{"arch": "vit", "model": "multi-label image tagger", "dataset": "simulated fluorescence microscopy of cells", "train_examples": 195000, "image_size": 48, "crop_scale_min": 1, "horizontal_flip": true, "norm": "layernorm", "norm_position": "res_post", "activation": "gelu", "mlp_ratio": 4, "head_dim": 16, "fused_qkv": false, "bias": "none", "qk_norm": false, "parallel_block": false, "inner_norm": false, "patch_size": [8, 8], "conv_stem": false, "layers": 12, "width": 320, "positions": "learned", "pooling": "class_token", "num_labels": 17, "init": "xavier_uniform", "optimizer": "muon", "muon_scale": "spectral", "lr": 0.014, "momentum": 0.95, "nesterov": true, "orthogonalizer": "newton_schulz_5", "adamw_lr_other_params": 0.0016, "grad_clip": 5.0, "steps": 4300, "batch_size": 256, "epochs": 5.6, "lr_schedule": "cosine", "final_lr_fraction": 0.05, "warmup_steps": 80, "weight_decay": 0.1, "adamw_weight_decay_other_params": 0.05}
Rows from block 5 of a small multi-label image tagger, named by matrix and row number. Rows with one number belong to one neuron. Each number is 50 + 10 x the weight over its row's rms, rounded and kept within 0 to 99. All counts start at 0.
After each neuron's rows are labels from the 100 images, of 14848, where the neuron reaches its highest value: "top examples" is what is common among them. Only what is clearly more common there than usual is listed. The data: simulated fluorescence microscopy of cells.
# fc1: MLP up (model.blocks.5.mlp.fc1.weight, 1280x320), inputs 214-319
# fc2: MLP down (model.blocks.5.mlp.fc2.weight, 320x1280, transposed), outputs 214-319

fc1.472:58 50 44 57 64 45 54 37 41 32 49 47 65 66 42 41 54 45 54 39 44 36 55 59 65 56 55 36 56 51 39 35 54 73 77 47 63 55 49 60 56 49 42 58 45 46 52 60 40 53 38 54 50 67 58 48 54 69 45 42 67 64 58 44 45 61 58 56 63 39 38 56 50 61 51 57 61 57 37 42 48 58 45 61 54 34 56 48 55 69 53 39 32 53 78 55 62 56 55 45 27 56 47 69 43 57
fc2.472:72 52 30 47 38 36 45 51 69 46 47 76 47 57 43 50 45 52 43 51 43 50 48 33 49 51 51 61 38 43 52 62 49 66 38 50 57 65 64 53 43 44 62 48 65 54 56 33 42 50 52 41 54 51 53 52 47 60 34 39 51 31 35 56 52 51 36 64 51 46 62 51 57 54 50 48 43 49 57 44 37 44 58 43 48 69 36 73 61 53 42 55 62 76 42 44 51 60 40 61 59 68 54 36 28 44
top examples: out of focus; green stain; long thin cells

fc1.47:57 47 48 52 53 65 43 52 54 52 59 53 42 41 54 56 50 54 56 56 39 52 60 45 37 41 38 61 61 60 48 50 46 65 46 56 54 44 50 43 45 43 64 60 48 40 56 52 63 53 45 54 50 58 42 37 67 51 53 57 54 32 56 42 56 53 52 60 36 47 42 59 40 42 46 63 57 48 30 49 47 49 62 54 34 46 64 45 39 44 43 47 44 56 39 43 48 45 29 58 48 46 58 37 51 68
fc2.47:60 48 38 41 54 41 50 44 55 61 54 49 46 62 55 53 59 45 46 33 50 50 53 50 58 51 59 44 49 55 51 50 47 33 49 52 32 59 49 51 56 61 52 56 67 51 58 46 38 35 57 45 56 48 52 52 51 53 42 46 33 37 55 49 64 31 46 34 38 31 49 56 43 44 53 39 57 54 44 71 43 51 54 56 62 47 46 67 60 61 51 56 53 41 57 57 47 50 70 21 46 58 58 51 51 56
top examples: out of focus; crowded; cells: ten or more; bright spots

fc1.355:57 58 63 52 58 50 49 40 64 39 37 46 53 39 43 45 69 49 56 62 49 55 38 53 55 59 34 39 48 44 57 34 43 39 28 39 52 41 58 21 59 35 60 59 60 42 60 67 25 56 55 38 55 58 39 42 37 52 62 50 39 67 49 44 74 29 40 42 58 54 62 36 47 34 53 46 53 49 73 54 42 42 50 44 47 48 56 43 33 60 52 46 41 43 53 62 48 58 57 52 59 48 52 46 48 43
fc2.355:55 47 44 43 36 43 45 56 40 55 68 43 51 54 52 46 46 28 54 32 53 35 45 59 44 52 61 54 47 41 46 77 45 51 64 50 55 54 36 42 38 60 51 38 34 58 39 44 61 40 35 61 56 37 44 58 53 36 52 56 43 50 61 54 34 47 50 52 55 65 43 50 50 67 41 51 55 44 48 38 55 56 37 66 57 51 44 51 56 45 35 46 58 21 51 58 45 45 54 56 59 61 59 53 56 42
top examples: long thin cells; crowded; cells: ten or more

fc1.184:64 49 46 59 59 46 55 66 49 63 44 47 56 66 67 40 46 50 52 54 46 46 56 62 60 61 55 56 61 52 39 52 58 45 62 66 44 46 43 52 46 56 54 46 54 55 81 47 35 44 57 65 58 53 31 57 61 59 64 31 69 29 52 53 42 40 47 62 51 64 45 45 43 59 35 40 50 27 56 51 45 45 67 41 42 35 52 49 57 40 58 32 48 40 17 51 51 53 49 56 45 47 49 49 51 61
fc2.184:46 35 61 68 51 46 39 40 68 72 42 39 41 51 35 61 49 69 64 50 53 52 37 44 45 43 54 48 50 59 58 74 46 51 42 31 61 52 34 59 64 40 53 50 44 61 22 41 59 65 60 51 54 50 53 61 48 58 39 35 58 56 45 41 42 50 48 33 48 54 61 42 47 71 48 47 53 64 53 37 57 51 46 47 46 68 59 48 37 45 38 55 45 63 57 38 67 41 19 51 44 59 51 55 45 46
top examples: long thin cells; crowded; cells: ten or more

fc1.683:55 51 60 52 44 44 43 49 55 36 37 61 55 66 59 60 37 30 52 49 48 54 46 67 48 53 62 30 61 54 64 51 37 50 46 47 36 50 53 49 43 63 50 49 65 46 52 59 51 38 67 48 51 58 68 57 36 62 49 42 57 60 39 55 43 63 68 60 47 60 23 58 31 56 55 43 41 51 47 53 39 33 63 69 60 32 61 66 58 60 61 50 38 31 59 49 46 67 56 47 49 44 42 66 41 62
fc2.683:40 41 32 42 49 71 58 75 48 54 54 45 52 51 48 58 43 50 65 58 38 50 60 52 40 52 38 69 41 33 32 52 44 49 38 45 58 40 52 38 60 41 67 63 50 65 47 41 67 51 55 55 43 53 27 57 51 64 56 65 45 35 48 63 67 51 45 64 48 56 65 46 54 53 22 63 45 61 45 48 47 63 64 34 45 57 43 75 51 53 50 53 54 62 43 46 52 50 72 51 52 56 50 32 45 51
top examples: out of focus; fragmented nuclei

fc1.119:39 54 53 47 52 52 51 55 48 49 65 41 32 50 46 20 47 46 48 54 57 63 50 66 70 47 56 53 52 55 33 37 54 66 60 65 62 50 43 60 58 47 50 66 55 49 58 50 30 34 46 39 54 46 59 61 31 49 29 54 70 59 71 42 41 40 71 55 49 37 46 38 57 57 54 55 47 44 46 53 65 55 47 35 45 28 54 56 37 41 59 53 40 43 50 55 40 43 76 49 53 30 47 49 44 54
fc2.119:61 51 52 35 48 54 65 60 59 54 64 50 54 37 52 66 53 53 46 48 41 32 50 37 31 58 44 43 65 60 71 40 47 42 44 40 48 50 45 53 45 46 62 39 36 42 55 39 72 53 42 41 37 56 46 50 33 49 42 58 31 50 42 54 55 57 36 49 67 66 50 53 38 49 56 23 41 45 61 43 47 42 68 52 50 49 59 41 54 44 37 45 52 48 47 44 49 71 27 53 50 72 47 45 51 61
top examples: long thin cells; crowded; cells: ten or more; out of focus

fc1.708:25 49 53 49 57 56 46 40 50 72 46 52 38 52 40 50 61 54 50 33 45 56 46 50 59 53 52 38 53 42 45 73 50 65 43 64 29 52 45 41 48 31 52 58 42 68 35 37 55 78 52 42 33 56 63 51 61 72 55 46 38 49 57 48 52 55 51 59 52 54 52 46 54 42 41 54 61 57 51 50 74 53 55 54 46 64 53 61 45 55 38 53 45 34 45 64 71 55 50 57 38 51 62 44 77 43
fc2.708:56 31 50 56 40 44 64 47 51 40 62 62 51 39 47 65 41 34 47 49 55 61 54 60 45 45 43 54 43 46 31 37 46 49 72 41 60 45 56 45 55 49 54 49 55 52 54 56 73 31 44 45 51 42 52 54 58 52 49 39 41 63 48 49 62 41 45 41 39 23 66 44 47 57 54 47 33 58 41 58 42 60 33 37 53 51 67 51 55 38 47 44 62 47 46 47 37 32 53 58 39 57 44 44 67 49
top examples: yellow stain; ring around the nucleus; few cells; cells: one or two

fc1.396:36 45 52 67 45 55 31 53 50 46 51 55 60 68 54 29 36 49 39 25 52 61 50 41 52 41 42 58 49 39 43 50 33 40 55 32 53 45 56 46 44 39 67 56 58 35 58 44 69 48 62 54 53 50 49 46 58 30 37 45 46 37 59 61 80 33 38 51 60 39 48 50 37 37 47 50 69 62 46 58 72 53 52 49 44 48 42 32 48 44 52 56 51 30 58 60 55 70 51 50 66 60 50 55 41 55
fc2.396:47 61 47 35 64 42 80 39 56 61 60 50 47 46 43 58 62 46 52 73 51 38 36 54 43 45 45 50 60 63 56 51 52 58 48 35 59 45 58 45 49 52 34 50 39 58 46 53 45 57 53 41 57 41 46 58 37 58 60 64 47 45 43 58 38 48 57 65 52 51 48 51 45 49 42 58 52 46 50 66 38 32 53 40 55 57 58 60 34 51 45 42 55 49 47 38 60 38 41 47 49 45 52 46 47 49
top examples: out of focus; smooth cytoplasm; cyan stain

fc1.99:65 56 54 53 46 43 57 37 61 57 69 62 59 46 47 56 51 45 51 50 35 37 52 25 58 43 62 41 40 55 39 55 55 41 62 51 56 57 46 51 40 59 32 36 57 58 62 56 30 49 47 58 44 50 59 55 55 61 38 60 51 37 52 51 63 57 44 37 45 57 69 40 54 52 56 57 44 51 52 50 52 56 68 56 42 42 60 57 58 17 30 44 43 47 46 53 61 47 67 57 39 49 54 44 61 50
fc2.99:51 50 58 56 44 51 51 69 51 43 37 46 49 56 66 38 45 50 50 64 57 49 49 38 47 43 46 47 40 25 62 50 44 61 52 49 59 39 41 51 59 41 52 79 46 59 35 57 69 53 49 34 61 53 48 50 49 41 43 49 42 83 44 44 56 42 57 53 36 57 55 52 48 31 26 56 36 39 42 50 31 43 54 41 53 44 41 56 57 64 64 48 68 40 46 42 52 47 49 52 50 48 49 59 60 52
top examples: out of focus; yellow stain; smooth cytoplasm; cells: one or two

fc1.353:66 52 54 41 64 54 45 52 48 47 43 48 44 48 65 44 52 54 55 42 47 34 54 58 54 59 50 22 56 50 30 30 39 29 71 36 58 57 77 52 43 51 39 52 43 55 55 69 38 53 51 60 55 53 70 56 58 53 46 49 52 65 61 51 51 50 46 33 30 71 53 52 32 50 67 38 47 53 43 64 39 53 48 47 45 45 42 53 44 65 53 41 42 49 65 47 61 33 53 45 40 51 28 42 63 44
fc2.353:63 52 53 48 52 40 60 66 44 57 79 58 51 44 48 49 56 44 39 51 44 66 52 42 49 37 57 62 45 47 49 40 56 78 42 46 55 56 39 52 43 61 41 43 44 50 31 43 53 44 50 51 51 37 38 47 41 31 56 47 64 51 49 51 51 48 22 57 58 66 48 52 48 34 64 51 66 46 44 33 49 49 58 63 48 57 42 24 49 28 41 42 56 48 46 23 45 50 45 53 71 35 62 70 42 55
top examples: yellow stain; few cells; cells: one or two; long thin cells

fc1.69:50 59 48 46 57 52 40 36 16 46 56 40 34 58 54 57 48 44 57 48 41 46 42 46 41 56 55 32 55 38 36 44 42 42 51 45 41 54 59 52 67 45 57 47 44 53 66 46 53 73 37 56 47 73 66 53 65 43 48 20 56 54 42 42 44 42 52 41 45 66 51 39 14 44 47 52 63 58 53 63 53 42 45 45 49 61 56 63 68 56 23 51 62 42 60 64 48 53 59 47 26 49 61 48 54 55
fc2.69:44 53 31 54 45 51 66 55 68 62 33 57 49 52 43 64 50 33 41 60 58 46 46 33 39 36 46 39 53 69 66 54 46 53 56 46 53 51 56 52 54 70 50 42 66 59 41 55 58 41 65 57 67 33 47 44 65 53 40 56 53 59 55 51 42 48 42 48 50 50 49 62 67 52 57 50 39 29 53 48 51 52 33 67 75 52 57 53 50 41 57 66 49 52 55 42 66 62 54 62 36 61 33 56 47 42
top examples: out of focus; smooth cytoplasm; dim

fc1.762:44 58 46 45 36 62 68 56 53 36 60 63 40 60 64 41 48 40 46 49 48 52 43 32 57 54 45 26 46 59 60 45 53 28 57 27 39 35 46 41 54 46 55 41 52 57 35 58 41 58 46 60 60 50 64 52 43 30 44 35 36 61 71 50 41 47 39 56 49 46 39 48 48 37 48 41 41 50 53 44 33 57 56 68 44 53 68 63 48 56 55 49 41 49 50 46 55 39 44 32 57 33 47 51 21 50
fc2.762:57 43 49 54 62 47 52 46 51 54 48 44 57 57 54 50 52 43 46 41 42 47 55 59 47 58 58 55 42 49 49 61 59 54 50 49 50 58 41 68 37 52 31 51 51 35 66 41 49 46 45 47 76 65 36 64 58 50 42 40 33 66 58 53 50 36 62 50 55 28 65 60 59 41 43 59 50 35 53 59 55 43 41 38 45 40 48 52 61 38 62 61 53 57 46 39 33 57 38 58 40 50 51 38 54 50
top examples: out of focus; fibres; bright spots; stain: red

fc1.38:41 65 42 56 49 42 47 49 49 56 59 40 24 66 49 42 56 64 50 46 48 49 33 44 54 44 49 63 33 39 66 68 40 63 42 47 45 40 51 48 62 66 37 42 54 49 41 59 43 71 62 34 44 48 65 57 47 52 48 67 65 66 47 50 59 49 68 60 42 69 43 58 45 48 73 48 49 59 56 48 59 52 59 38 53 53 32 53 48 60 52 60 47 51 55 43 62 21 44 57 46 58 30 46 39 52
fc2.38:47 40 64 30 58 58 60 47 44 39 50 57 45 44 59 64 58 49 31 26 48 53 50 48 51 57 60 58 58 43 49 31 52 36 60 46 38 70 56 41 49 38 60 58 58 37 54 44 51 49 48 63 37 55 33 61 56 52 48 42 38 72 54 44 80 44 62 41 41 37 59 51 36 37 67 49 55 34 57 57 55 45 70 38 56 62 69 62 69 49 54 42 36 60 47 46 47 58 36 40 52 40 59 61 52 54
top examples: yellow stain; smooth cytoplasm; ring around the nucleus